From a checkpoint of a small masked image model: 48-pixel images, 34.6 epochs.
Rows from block 5 of the encoder, named by matrix and row number. Rows with one number belong to one attention dimension. Each number is 128 + 32 x the weight over its row's rms, rounded and kept within 0 to 255. All counts start at 0. Numbers have three digits each. After the name is the row's rms in percent of the matrix's.
# v: attention query, key and value (stacked) (encoder.blocks.5.attn.qkv.weight, 576x192, the v third), inputs 0-95
# proj: attention output (encoder.blocks.5.attn.proj.weight, 192x192, transposed), outputs 0-95
v.122 109:163115081119125079121125086186123094136060121138165137136156122151120173144120122077126148152122108137097110128107165171142157136153122138175106126148142167138134142171139112182136131189196156137188135086130035170157127142169135122155131125142124185115111119136102142154125162152122107030
proj.122 106:175187195149189150109093168100114112144169130149074126092115149105134128162143116134100161100145157115133161129138134128121076085095109138138139162131088141125130104143097181137103119054120175113117180178117158075103167122160152150129146129152117080107180126143120103088154101090169174156
v.123 105:116147099097155159097151126093133124120121095090123096122144137150152186133147125084115176161128128090109149140178102134149148151171113162167106120114103087101131102172116167077117115126181182149140150084130138123149061127171159134121132117135165104049133069100168086146138111120166160054
proj.123 100:142102125194137141212125143151094095162143066125137109123080133082143079149138127174065081082135094156149158084164183111115178122110136128143154104161123145133112135151117132162156146117140124066107141175151136078100198137093143084146109114103134162124168158168122179120125176102136114156
v.124 099:145179101153140136112193158109117123108085153109102119126134137084128119154109120116125086127125144065123124072107120024127133092084140117149131122129161101169128148123097108127152194124119126114112149134128137122087109150169170126101116118151129176161083155055056149131132174132087105069
proj.124 096:138072147078110115157073105137116133145145099149167163153117130183131110122124151142113160138121091136148109209172189096139054148110140136134105141135092060040129162125132099124136067188156115091125127119153127160182154081162094123155165121131124060103151111115173072177127063094137170170
v.125 105:174127094085139124083130101124129118152119123169132111166159152129138198148123128095125194152176139118163116142121130139148137154148083126189133195073089147129127115143091160149173061158128140138178132149142095097177089136087143118141141125158104140095176064121185078149152142120226108089
proj.125 105:194121147184131125181165135142109144131136047109126090090081125135126123143171135133065077110134093153113161084102146159156125076156137128156137110149164157137118117150142138162072178089183190096102160179142157098105189090124113110134102138127139134118180144175150186116123121131079107137
v.126 110:195180118143115136147149178162127123147167149122135152114128142114121161105066152095124112129131123103125120090045140070167184072143098071114135168083168179150123156147084159153123117058126102124158164151130160055102129163154171091121103142174106167151101166143142128099133173099129107090
proj.126 110:144168145096155112106088070126112132064128115152156141152110126157145179149135179159128122142088143135098115148151113109116024135105119161109097101151070088098151164130149072170111152215193134095125104148170169165109118127139137084137123123124144096134142100148111076170129041119075171157
v.127 101:108086122158114183153107170074125185155181062187179151184100119152136148098142131211124172124120159160176121091117095166147163136138150125107167136098127175125102142090156170144108171058148115168143126179121097105094177053115100076145113138117131110146157118124110091080122092085119159173
proj.127 102:144093122116137097122184107093044134141107137093100071105121120150124129161075142084127044143134073122107120119138067148128122164160166147118127091154134117130134132130160132088162117197131088100127097113171143150121098142100117172120111116125152168176129115117158190135108104146108080121
v.128 093:093138089078156106093130137111118121140116100118098164162154083179128055195091122147124151117101069120117081142149188130128138143126118145124088137161071126146161146097098137179100109199185130149086125119105120118144182120047112118139144151141136112128071091162176121129093045177103170160
proj.128 096:141122113184170131135129199059110166105143176122192133137048135123142185092197119095167081127109201113104182113123113107136063113119088108147142155117161158065141142098112139130115138067114118166100120100179137101117124137197140067125119111103159173113127166122071127121133190136119111106
v.129 093:172139189144148120130147155138138170098077163189022119192125129172134181181140071055126111186103119132114138141146171205074153146052144110118083114123122093051116141156149136156143122164142147132083148133149137122109109134102126124115063109071149143154100107128177139158138113175116152127
proj.129 091:125137093080125133106121110127165153152212097059176146128149133067129103082103151167087147085114179147131162132121067090197144141159112140131141129128172159139145141082111089146038096090127083089145100139125183154108169127116129109148113141174150138113115181127091136145139147098116137117
v.130 106:112108068127130053144125117096123101102146092149173153113129078107116076141122175187133163081137121111129121142132109102189105122207091165142155125183134179163168144089164088112126140143113131143123138144122110173127148135165130093165162113143137113112164094124135113069083098108107168142
proj.130 100:153119132172215172115127162152111108136100141138118102118087127167142178118151094137117124201103109135128119119142130139048114130054147075143108126074032136122090105140092152111231174094133102172140126115161096041134084116143104153108130123127126163150114147171099138110115122140113077150
v.131 091:074124102126125162110165164110124143130094100076185112169134133128130151139157089178123144095139174072106091110116099131142185137133154150134105181119099102173114121118041154109126103133103157137078106115126143156126106140053100051138113092105099113137084074153196084184135083137123104114
proj.131 089:152131124106173115114114120088160117123144146190120114111075132160136124086146163051154122111121167125081082167137173098135059104141108105148097138151185113057092102124146136213086114099129133129134132079187106103133141143161118109151168139144148148107130135148100175117129147110153158194
v.132 088:120069161131155138148143117108134121144111149085136138172097127096165209137119150093136109089097055111131097144213160207115158152128132122124139111126161127115142139167167160149105125147131170120130129105139142183057142124165129124141154121073118156121153148090094154158116117100050104153
proj.132 084:128100137101161108115138077188131084073120081137160141102113134194134068154129127178180081147196193134196130108124115116126159071148174105123132099117115179137127116097069094067134112114166127200145124142063106069175075136124133086157105145147155159107078129163155110076118149104189096076
v.133 093:156104093104149180141156153139121120156131137101176148140116139070116168109051136215132144077125111075109120090095141087126153138156102116123098163084150165158143169162110074212153124090120151111114140140137123105074144141092140040150120123187148069115109221134192109110131136134093113106
proj.133 097:128115132156081124125102132057210146052143152134148157083065127170119105151157128080163116130145117202159117131136112135131066103127113114123135119167116135114088088109131153108150157174153142126165143144125100074139072104166194149137122128059135131141123125138117168120123155149155099163
v.134 111:066158067163116079109123119128124121101139090179123124109132081155132087162133128157128168148155145126138150149085099094176095113161105165146147171202143156178154132073152112099126162122116141134114142125109101131151130124128090118157162112148103099133138081155179095073092101089115153127
proj.134 110:157104101149200159127138165137114121171101108181121109125130132133116174070138125155064132192090089123101112132109130126066094159105132120122139125078069103109095097135138151094193155087091089113134120116185121113104101097139104155115155115131133165131113165126097140138131089156097082150
v.135 110:070175099183099136106067106169128149141123078200107087147132152209119097104162084113128131144171153160170163144087119094096126135069132099147162169101123121147130111135093124083125137175186096114133111097113131061173120107081058152103110118150070077138091127154157132152155129152140123078
proj.135 112:122126138101073089132150096118102141126112101151111132129187127036122145089109212137089108098072086115055144159092143158171101121226099175099126126170200108146150145127180119150063144085095153088094105152174154226118165100149129141104142138116159119128156118088140121133134110157137145138
v.136 105:074145070153103149106153114123127136166156083057191102126078106093138121114095150168126183169164196130102128117115124072185094097207172164114097163148164142177146123078103151116118129107107136133147117078126110135137146133131135064174133129133123121129130086143106033128108090025131105110
proj.136 103:170057112117180153117138166128190088116110134202134129086120118180126159125173115117118119130107089086146098116089157142049110172118110110111108087118048093088117096190134143126193129139121165122130142145103118092104089115111105172149161088161115145117117088104159163136124127177109114171
v.137 080:116186142177115130155110162056114099102135110078166112116151141173092099142152107115116119122160092084136138120143081168182159122134187161092104125116098104100167115116109142066101104181136161108155153128135225138115055155112085073125110142098092142099113075148090092186145149127130090062
proj.137 076:117102137053100112111103118169176120153149066177119109126143128127131140117096134114167124114117157151111072175094151120108120115066151128163063139108207119133111119120145168203118105082073144108119135166093043134174166137140101142117112141131107171119154147132168138104128122076129179195
v.138 097:084134167162121166058126138151141092068126087111172149135113145136134196104086126140138120164135089122109139165182123184157093124213160128122098122158086156177130121080174098104160176091075235140148124094135125146071147116193103167128158129119099161116183132153171163105139141060120127106
proj.138 100:137105146121167108170175067145155111152135123175132143135161119134112104159134131160138134142149151120131090135167125140092186120113145139104142092084157137124138091145107206110144062163161087130174095145106105155183060184093138071106168149106133154127089119120113150132107110144154063135
v.139 116:189097202081139164150120153129132145143122176120099147150129166121119185110135126118122086123098095133105105122160163155066159139077120087125104095067099102072077120170115129145143094148132125125138123162144135144118130130122158134088100135092158153138106178098096174151158141175139118119
proj.139 115:099171143122081087120114082107126135090161138064152143136131125122135083165106138084180122052151179155143152133162106132197166115152135138139122134178188159142160149114108109165060099149163129143109120120085154142159144168123147077137099142123111100128134111131134106143126186083156147115
v.140 082:148105155165144194035125148158125075133082162113143096122134146110080139128163172159128107127137188090133120118150146095102148152126157153095107115133118121154107106149071104139115089047076094129127143108144199090131143127105145132161177127115123150112131119145122113171138138152154087140
proj.140 076:143185122087118132193137132092135187110131122159124109157128124129129119112113107058174163063125139084141062147143179165174119117137078144138122139127122125107107092126124156134110096185158125178155125105149138170090149139139167139153133116155170085114137098137143107160122076085143163124
v.141 105:038170095189088140067118093156126155143135061126141092153100115199142101115130075102128167183143200156153160150100102111133102113124156136143127210141142106154134121105093161095106153160179110121125094091115121061159116088091093163130110118123091068150107089121167082151121084067131114096
proj.141 108:135100107104122108155146132160157122157098109196109151108189129047123142066130214169065113121088070089061131144072146129130108134197093151094135105136154094113141131143159108131089137081082150078104108141143128196116168115129103154118163119147158130093110119077128169126138111206126135134
v.142 091:097195071170111145078120137142128123140121053049168098108120137156109104111116091138126179183162244154111155139095123093151121136187134140176078125174127161151152117100109078108171130144149144140165153068133139107165123135095136070162098129158088119115104115175180033145138092039158078062
proj.142 087:166085120116151143131134195105161188167152178203128108125110117110136180120168161085085116079084057122107079140114130123118113150128110161098123125071127070098122128138161165157103140132095152102137092130211127127151161090165092181125138105144135148120138091101125174168116155199124177251
v.143 086:096154118162129196171127095087125157204115132034168064126095131148143120108124110090126175119136207159113114111129096028126159136079156132139130146098195088122120124139088197091131094099200094110135066119139158063094113135120120117146142110089085079128151149071072069182131148068102058107
proj.143 080:144103096061108121108120134149145082117095066168079126109137118141139050107114170140121050061167060081183118141075155141140162110180127122138119120167087126126132133115126089134070128115077158114094148110038090168128162091135123162157118096181146135089100092103185133119134111157168187163
v.144 100:099165117110114112114096162142127120090174097118070100118170145163124075156132139123133093174121160064098118143073110191152163103155182184099122102149099165138127118061081131142140135083065145164077166072126158125163112108114083075149137136111084193135088059227182114148140121122132121127
proj.144 098:156115129140191154099143097121153170201112114172168084169087127191127149073127097105195113104123170132044092117149157099081090133068109125158129173105210085143106100149155156143120153134124113051147142152153126168104151138154119120106143163136138150131142173110100113155129106118110154114
v.145 105:131164088143140083150039149160116138125148145252032136112142135147094099119102135151129140141217109164184148134080148059102101122060098093131170139102179161118156147081159075143159142117156079114134159117122108108179113150142098126137147129201108057149136174159163148078141189173144189140
proj.145 101:130140147146077110107141077082079162107112103116160120143179120093098120120103141111078091130053071144093150154120090181130126182179130154111145142167096116197135078124156145054129151160094105090113103145163186151080125093141158124105128149080121139144167138109094099168131088140103097107
v.146 107:123154111152120121130074136147131171120137130255076114186143125189138088142155091134130108126141101156155136156112137082077136147048098103119146159113112124125106130109113121098144143205200096130092096137111117100148128111092070145095121106107116070184081140108170185117129118198097189106
proj.146 107:112159144139119095127136062118081120117124084084136147123163127068131148078102194129086096096066126131053172158127105152178099123218120138140135146167192149143140142114135105158063148056127095098089097134165149191124158102170130111101123156128146132123134158113099112136140137122159089095
v.147 110:129149105149107114108099089115120159166141112245119130159078105171133093111171120128134162127129133191171140130143107078112088148106108110121164181132121106128134133128141135085121133189189046121131075180121095090167126109100127219095125114128139064163137131083077121125116083163140180153
proj.147 113:102151130145096105172121137142067108116096139086096152128217127027132160111112159166060158144087073079089181140114142162153142159172104129125127105143113132148144145130124119152097119093099137141079112110161162170114154131154102138120129115174157097125143115119123141118135125144135113109
v.148 111:180122155097123158200176150106122155180109115044155074138114140062133169105131135114126160113136115122119131097119139112145129127106179131109102130086157103085124133168127163173115079158116123116184118115150155146141137145107178045137106123131150135141124157105061086208142128104125111151
proj.148 108:126091131089080127059093128164175102088159167141132155066128136140137130171118120122145127103169141137165083087092134148113158157114115127130095105134105117128120132166114107157115115145127170125121157169054138056102119150116110168171110120161104129122149080168178124101129178122104178153
v.149 088:174117172122126181127120153169130167154109161156094107165080156127123199119137081121127122158134109164132139104136172094064118141074136089142078141078108090090078117192104102117134107186172117111168103129142119121129136120090140090097077116121166135150077211116121128164146122141136110087
proj.149 083:112132138098090081097112096099142134073185129092162166085181124107127119159116176094136119049110146142148144142107079158192141135209104176107126120172189149139154157107156102159065115132135146129121109156131182168114139098137115120145099145125121085122147093101155142150129178115131135141
v.150 089:164119152110139110166147091071127152153157139110090126111086102129133145103090157053131170161101091193141118152175129155149087132151134133107135129136156105082152149147212146156104110186171104117158133144129128113104141113148156203126117135107125067129186156068052114111107114091093163186
proj.150 090:103101108143093120125121159188133064126094157093152177123148135070150116163136100217068122146167110105168178065110110129102205167109126102121131091105054178157149118134082103081131108108105134167104127157060128092159107153099118124136112097174131161118096119141126096097138158158114121076
v.151 109:177067155080161111163191142109132093117127173094148170110152104051132180138092175157134114086082093107102090108168118159151137133156094130133125070140139159127132146112172117161144126070057173138129159160136120186085130155179190120141154131124179177117178149105107156082106134127117141181
proj.151 108:139138128158168161131110148119134126126139155100124114140064138207128087171141051120164138185192158142196111104175124110095143113052172088148139133092048145120099107116074142104190111181183092181155144091090116043139078150105139101154112126121109140139113131190111123127117130096130092108
v.152 103:124099149126122131087116124104124121134135146163170150188042099116121162119102160200134160142160058163163145152231202086131072148183112117139075151117121142118114141085171114088134114181164132131150117156139127147097135115193135115120138128119193089142171135036093117068104048100081168124
proj.152 097:139094126145203107121148101150123076043121129114161186066183116120135154180134127103123116113082146118151145142125117192085170159157130115118107061128072165124134105145093114095163109110137100227139082144112133101164082137108129088154131115112108165107091116130129110125110203103124047109
v.153 101:167088151157163150112127097126126087097094209176203149068164145135117127099173155102130079065114116112183130104173109156113160155109137113106164124103158107134115125201118125121121129090126097080133114158128140130098132136146137217101155121120142104076153156089058196101134173195112110129
proj.153 098:078194153119072116190115127135116107134109073076061166170127137150124050146091102159144167188147125146156115145132137118170145066134146116114114121171079150141126138092135112094157101133156139204117134122110068146150123143113183125101112125100130095134098104122178099115131050072215145113
v.154 100:165137177135122193092155122154131140132095140133130105150146171170138157098151071068124095128112122140149143122177139166076125143077176082099132130068107084087094124161100151134138136153180124123115093113138131075122122111105142211088097141119135123150128156108106169191164122181157104135
proj.154 096:094136146110049085157122101138147135141155143078097173128160136038126105157098169164127144106160142108098129126143132124199179095202101164120141115183200104139174155133133111182035079141133138115119117132084136201141177173117160114114121139129143089107153085114151130124135137133169178114
v.155 096:133145098101109081125098152108129189117160062218070115180146084141155066156165136148132137156140121117116115153107152117140108108138143167098155158166109148130112137053140126146115155201122079169087099097107068146171157104113117125126134106109132123198107082175154132122095081136107221182
proj.155 099:122131132170211127102124095152089091171099140108158131116150136122135198081134116145112134143089152100034151094152117142094108177123100089159132135126114109154124121158089151164117154083124099110097121139166153101085136124140082123100141133165131129132152153141054126137138124151120083086
v.156 112:217080191085149145157149159122133129131122179126126148152133158098127194123144142120127087072086091122111106108178148165078169150093110093119124088083109113070094135175147115149153102136119134131123125167145138165098131140141172121108104126087168164128109188099099173145148140177122121137
proj.156 118:101159147132106113115108083124131144094162139043134142129106132150140072176098110102190134111174182165166145132170115129185161092129153115152122130146161164154131146102086104169085104146180121167139132110081134094155133153126146095139091152133116105137137114162131112118127178076163138123
v.157 092:172172133126111157106147133130118119178120140062126096120118166107120177105122146100135118187097145078109137108117115173164093106172182158101101155107119113116118116138130120185134114061086125125144141116161120101126119086114164105144129145172128167119166115169107055169160157075208049121
proj.157 095:124116134126059140141120161119193161121133156195101112141169118133125145161109089124183202104194111134137088120137166113099152172084106151128119101131165076137146116163164166126124111207089146076153150156083147163122118178121135183133124118139108091127150092121149169142118108142084216165
v.158 102:111197172119130130139135138163130114090125127098066120117191152191163129127066057063124088166124129102090156147189136204113134095092162113144093126109152120061124112111128125157154196076113194129042193129129170146105065148103132135130065140115102154125136096141145136153148149105110085095
proj.158 104:147090075140138174104150127115224186194171102131133144135097138131124094102112168165138112099144127188105075125102114072153148112152149149112141124154150096144136169107125100136079079128118112051146098116079101155128173118108152107143141122082139175097119141112154145147140096147114177177
v.159 086:155176124119110167190158146106128164096104115159103080130160129174142060141095107093127115197101092093118124136139170164136134111085196123100095129131111092108124124173090168213127116176140102159110144055129150053162151085072112073125103144107158130143118070155114126202130101146131195174
proj.159 078:122069125115116124088088143122214129164188162074144179142131127070124169132163097156140113049144200118119165061113065093110116176136066101144133123118192155121147163160136133132092111082121140073121149203062140173081143173161160148123099113152141137119110156124114126140146151113128110068
v.160 091:110178205103083159099133102165124079115109142054189130082119166176104125122164139074130079129096123163067108160112152112127112094092153121112063093109091092111079099107107171136101114148112141124088072106116134113165128124198103159129101131125103112094067143120086106119149141023142047154
proj.160 091:098074093093128073069193111157168162108136090119072115163108128094165121119148165103127160091127124078110127124126114137147084108166119137138128135143168108136155186175139114139096118069136196122157197115097086155160134147114141136130138131125142125095140109074164171104141112160110162087
v.161 074:235121184092118129130150134091134142112142155104148138144138138115174177159150065083145145113173154107161112099143104068135099136081110121141125141133120119128115143190177169195142123141189125137166111161136147088121090108156129228115107139106129100109167126140134097152133137118176076151
proj.161 071:135125083091202133152144122117072120209099032110133144182113129118155146070140170181113072106066101156075136117104165177052179110155065125101119104130179089141173115129152153164104078148114166076112098125127101120139112136175139045120134103180129172115136139126151128163125101127094099149
v.162 068:129110158188147087165116163158119111140167170105035100145095101133116148152160171120142072072136082163121146164202163106136140163099109150090152066112156162137148161099189075055143107095120117109125150138135160169129056162215116092108143151095130104165143166085128163161115119185169169140
proj.162 065:104148120100129139041137070131096213076095057174201102174120130094142113125069141155089166158133123167142080157128129139125110116150108148130144188131119106103117086087096097107135146121129101188172130125119098129159143079097160152114139103090144140143102123192095043132123079106086128122
v.163 087:125127117109121085132140150175123127096193126122193194164103106118118137122132063101143152140099142188122179114154090150133139130129118143147121123182114164111203136123167147136186134158147128125137162089122137066167073120160126134143095152167145138109154085126131103149104113105138158176
proj.163 086:156129125124124135149153138128105137164085110142149064147138131018131154076106137187147133091094082125113123176120184106103087100104121116121147097130147090119103091110132087173132144109080136130128120156228120193176172155160117163136119131151174216139150137138148089130125096095110111123
v.164 077:115167152045110134128143086100126156101119123105201164138125146111143094139099085140125164159093084080120109108086077145132112121071162124073086154154120066112098139158140145162184135133169203145143095096131094104149199094066126138128115146159168108137125080110132123113138114087138129174
proj.164 076:084060094192126120149130203110140045211125136129143152094148126169140105138116119146183126074082154104103142118133133099154153175154169097163160066131152149136162153116151162111109099101058055110128141096139092146170139163187094159122138138161155188133098139114099147152120131100170085100
v.165 084:156172183029119121100118087110119119118162155158180171105109163074146133154104155103132112179083106113070084142121138155132147131101150153117066139136097127112094117106133166152201133124151169149139114074111120121178130107175110143133159137141144183131096067172082104122151136099195109160
proj.165 086:093061059169166134131145133136166080163130144092099096163104137159147104085146093120155145095140152126142213098122133114120107162113115134158129122126173122199173167104126164130123116072087129078115159094188084140143140120129116121142130132168136152136139176051129162109143156088109121057
v.166 080:131138092118138128103110153120133145137119092124158122075173135111126157083089148135124156125095161127137135111093109061145090130225160099146131160129116136185135139164085128115066108107132104114173132175137134083122166111110169120124113114174135139106132154122105112219132156112100158107
proj.166 078:157132137145135113201105104133122089152155217122071157112157115139086155127213126091147107157143143121153119044136118165131142092077113123139089157107124157073115142162160160132167209176133171128063126149135151121057098154077141127125131130081114096135152121165161176116127130165129124112
v.167 079:107159100091148090111109107143134115076141136056155167147149104168142136153103075093134231079057149134132132099120083084127139140152140110109101122152126153179150148138114150151078132118147111125165147182130106075110184112117139172124117136152140111117169092053160088209108127106084165115
proj.167 075:132137117188103160148157196106115143221094122196104126093160113101121168104134136160146061132094117115089096114134176117128119072104139100157161159147143113055132128146184096082189180157098116128094117102140131137130075179147144131100099104107172130102103117171090059136111097151128099150
v.168 084:112126096112088134224132140102127216176122089166126111154136130119110105119111130120117099142164161145163140106136110069132100105113139107161173131105171114074128111164131138135122177150120159134051156111139146138139071115079156147149118133129114105084145154198133082129131166125149081183
proj.168 085:205113145090127106176087087168133091070127150096114145109124135112120126095187154192174128115097075118124139191087166171101162129114095129074089061142102106179116084145121152179109074155116104095119117185128192089092132171127079117143146128174103128146198093099211159112135086113123163127
v.169 097:195154191056112126145103112122126176208159097174085147142127124126132096125162107114131078123143164184112169127159090135091122126124073096142132079111067103090113088158163146130146098220168133137125158161134151120136017154101135194088128139139132089135126149127120130104129116178125072178
proj.169 100:176121112117152085106162093139067111092117096088201097124147116066145176096125178174132169086100079140107124181111148145133160129146094156121121119167164129198150147136121121205062133124159173170137107133140128111146177156175114079122115121145119141130171096096180148127120137121134189112
v.170 080:197154084084148065113142124142123112138219156153119139100144127118131133077173164127116120083022184143092134070109079131148151118113129133147153128126105161136144180086136130107161142079114092127131135148112134140138076124191144152106094125144093096137089153202108113151122164119124123128
proj.170 077:167106109167165136140137131107069138144068126108078084167151120069133126159106099121125107160164112141189209102163164130060040110143090125164170160144156105111169070164148113128130159172138193109135134119163107174108145143152135107134077126111136143131174114080135139107128090117137146079
v.171 078:172160163082153107103115122193123070121202130167070178117116142109084128146175134111136064119089100141085142132164130136104121130127140144092104088125100131127120168085137131070155077094163150142126136138124144123153033170160134123119124131159142140179105128135087155170143146174155136178
proj.171 074:139083052154112118070176089090109160146092095084166074176119127072158129118058150146111170109120181145192122102159131153136102155096106139156155152160165136116150101134147125128149158142138103136181156110173084162166193128129150119126119139115130139130110134133122135121131089079098122058
v.172 093:111130104108110132164116114123138117122106094145125138127194158070133140174129183126136170144076140158158092125151161094110123144145114074164116166123130168129162131146078176215106099197197113133186131163156088075163125123080135138140153143144154135145168147115100150145146172202084136134
proj.172 092:180103143119151157149113170124145154150189150150128144126122127175125186054209083144150103121160104112085108095104137119135160108114075147119115116119153157162106116126132157146124158147109147101046120165047153083050163132118107079121129128135132096120162108122148118162130127119149142091
v.173 087:091121134096151107119159155126135134087128156056178125122153126125121192140092103086141190109099166130153121099145090118154156145117140127154149153124185184144147149128134160144127154085100138137184155079114149091162151106128178166144128129105144150098153089118177101210123162119156141121
proj.173 088:100089146143120127203133144112133110155110157202064139151062128167108120114152115174189039149084135155064145129109203125084112066108099115109129122134102088092133113122154128123156153140064108062083110123187137149122082112119127149115132129133147146116108154132113108108133072146094120139
v.174 072:211090142113135146148173129163115176110129144116135124156155116101154168188130143083132102159155121155213131072101090126119027154111165094127142172109160114091137182164136071132075135128175164137164106141135124109166149111079157149154089134126147117134121086131108109153122144135153116100
proj.174 072:066110107104155116189121100114088129170098094095146166141112118127112131074153130176143115172062154101062101097141139155102228127150117147114131071167152124105105069123216169171128107178084079090127139168158139151105147135129101104130175126108130128160119133158196146201130104131149080171
v.175 100:114197106133106134131113140166125057082073150096129074044122153179110100089111168120125103129103115163083113167118177107148062090076107122159089091154136079128088109086151080148100168135059105112114135126110139155137153111144132148158093132164094112126111146092078090085146151000143083162
proj.175 101:091086130102117089100150120149146178160113136114085121164144121140150133166158077094110119123163111055150121109128063152133113185141140113139128133105151124152174158153116132050136062091134184103120181146078130144112122154110122160135126116072122122105121083091131120145133094132104137042
v.176 069:105132189127129166092161147132148068101064159131183114077122142155106175121074128149134147190113096173188097147089104190120077139174139128191059149132089144107168098094115124139067103091190074132113145150123159103133050138064100139163097134126088156181105081062130128051125078095121083072
proj.176 062:118087107121119148161150090093193183110159153060119209156049130137124084133163110067124091190142189143090142139170087114191161109146146120104121110212160155118123126116174096090184216148105181097087141110102140162140177098147135130150121145078137138132137161149126198155127183123095144104
v.177 090:145119125128097111154147158151123108169099074097149078118170115131126160077155135128128112117060155204135131084183160117135098115118108064211151124113107131079177106158114182171122101182143109118166132155132128103159078152102185153142085133129121128114149176119090142189126147122124115193
proj.177 095:172135177103168096155129152162115182102143134136103138128143126098141165108180165108117126110151103085096091167099114106133082074161086107114121120105122118177118145119102097218074118141140213156096145147041118081106190111146105125095099120107138137125171062131207116138125069166104153069
v.178 117:104070116115137142083103140077126184172145121130173161163152129119144194143150123162127175147118115105160093094152120158095166179171136104171150166098087144099133109178078169143153066165143113144163119135151099098139150122090158111134200124090174149106164088078127162156130102189134168105
proj.178 109:130156155171155140182117144119144104121149120150114137082124140146118110071102183144160131161103128160069113143128158079148118039137152113118153140151107152132075161103148131189127213114117085169115098076122121092163143070161141153127112136165142129128112146159142123123117140110149125183
v.179 095:139126134072109135124069135126120131155135123108160115122118115180135158090162140143130146133065142173099129126169131144108132151098080082181114103131056090107118074179135124144144091191107098131154117140123111121133129133151172156133138136131149107111161128034101130118117084074114099168
proj.179 099:137154153159173101124164154144106138130117093140122110118172122066132135076113176151112152116143054079077111160123132098159105048166162099119159134144140156183116193110132110171103169087140166192126127095106123091164160119153133160125102123116146157107124079110153120150103103144138156129
v.180 097:129093164084104143149137096160126141199138111172083129170130114122108147112146154112127067161114175168150129112135110109091138158151109067180123103090086132114116107187069171155054077193132103136111137204134148079150038157106126165101127123111110121126123152090103134144115140153150075108
proj.180 099:188169114124156115115135100116125142068139136098148139114134118080121162080167189155124164111126099140126156141095141136169134065135082149101111133197162150160111140123190103201103193133207196149139139113130145149107188125110113075130096129143109100134151112177217167137124147155085171134
v.181 092:158141144085153134115148161140117157154152123099156123160149143059116182072130089104129142107134141091128133089130125109137123131145175084111161114091181169127120170145061160153119069113134124129211101122131132051170177136085166127126117123155146148137135118115100134255137184122107164164
proj.181 094:131155090174118131174128158105150099122101129173084183116122136163119165146151163121166104126065197159111115051090171125112118105112085110136135166125089125096120113124149135158148194130137122096115132083180096153090106110143133106120103151142156134111125129211173129126138059160098099083
v.182 066:088091096184121079117093153050124160177160103061132108151133112116154159152153130153120158149170140136099073179192094135136196136063113101093146132122131156134164132137119131117161132154099188132159138108129135131161183157160087128101132167119135135058144125229159083156118103189150135114
proj.182 062:116154187097104155161120141139137044095129161160114111121127133132115105088160167129165111065176126076162189161071112135164090087141156130148122176056136126137125124057095142173094133089136146104101101173089127043109080142073095126159123156122155110128181132126107122112138140129082093189
v.183 096:131104134219140118068185131130132057069110155090133082072130128173114110140153148134121122084133102113135091140089132092154137113117146184121105151133089128144157129095155155063065130054149111109084099129119156170088145126176106105140089134086079135101044153136195111113128101076116095048
proj.183 098:076123148079131169109107104123138178141138125113093125158086117145130097198122140045121107181171167135157139123186068156124095121166169146131140163125151133065141131169138078112158129124126161137168140145100083156122107102100142146111159130060103102117135150109047160119131174172121129198
v.184 087:074085103158140079125104135100124117092185164128072093116076113187099082063116131164123143139152103098156127144112071163151124136103140166108180148142134108152149141078168060067124196057051110107074158099111149165085131108114114144113114127118114084109088125130186116085119076136126153102
proj.184 084:095140168154073134149085149112124123150061175119138152112161124156115067223083090076154091154120136145146134169148135121115116149130152106129139136148131130092120098101159115058152126139100107147147123136153145173136075171116125158139109150116103145155142146116062106086117149106130150152
v.185 085:165106119151148090157116080147123113135169129204038156143099104123135078150111150155118087131130137116153171118116138144124145145161083129146149127159095144158132155119150092158103185176169073118102184190141109109068041110166104156089121138144126098166146173147121145071113111248151133120
proj.185 087:180152101105121125114113151122079169145127134099211093116188125082114137115111088145086175149144074165170138128166160128108144158081098156117111102147173113139119088125148116092125112165143140138140117167140163156123178163121136070149142103129100112150128143106093094123130163062132175100
v.186 081:067094116139154157091147106178126125144156135147131128157129109099110194136081171128137104139139153123160138093092073151127147165136184138103170165089207190149167170117068094113102145077067151120158104118121139035163119126105152056135122129119135140140078148137131150179123157155190161104
proj.186 084:107110146121084107196125118074148116060110185155124165105105130169095079145143100116179101143087195171130152095137179139160122109107105132125112105166103116079100098116174156118129182185109081109124162126188128218098146094087106155139133140143124118159110156169141134108147125135096097132
v.187 077:188124141189157113140082117121105129150136115174141074092159154060115103096150175165123067102180077120151131142186177102131083136120165124129149095084106158076177103103105083080121090074146107109071142162142167149128079158105102054139121157167140188094102152180129120119135159143085109128
proj.187 076:093180133079135126118143125118184139091135137058134112172042118185134173169161138010161164157158216147093151112148091182130151126146085169128105163097114135173124149116090141165129125181150116154166127159129084099120135079124132125100165141081099078155150126083081154139132092136082145121
v.188 123:154166123165132130159194142164130075094091135113115089091138131081105108115111118121123105115132142120117148126092164084175081090118148146105117119148186133151141166088126132126090146064141122110130122135109144133123138145137133125144068115162097144157131163194132113146136177092144124140
proj.188 115:126105102099106125104116122130135163146131148116109139165108126146136141184171083093111108136148169126183131081124099167088133190108095124142111134084117103099159085155111118087156067155130168074147145155130129161075111146095114109122138131095110118125130126141132129144148094143097114071
v.189 079:119115160110156123107137114160132130112156164153121124095107138112090065090112154129133113083142118117089132170103137145132158137168111165117089076098101149123102106086115160063115078062110120127058146169126180158110087158128125076128145106137132183132097108070148102121141087078119147072
proj.189 080:112143119144111162061145080133198114078095142112109102142040122127141166182088148103117145175142171178167157102146105154148102150105162158133128161182117138114126159148151067092179187087154120119171150068190095166168144061132138180121173162084112090123099172159063188105132173122086148139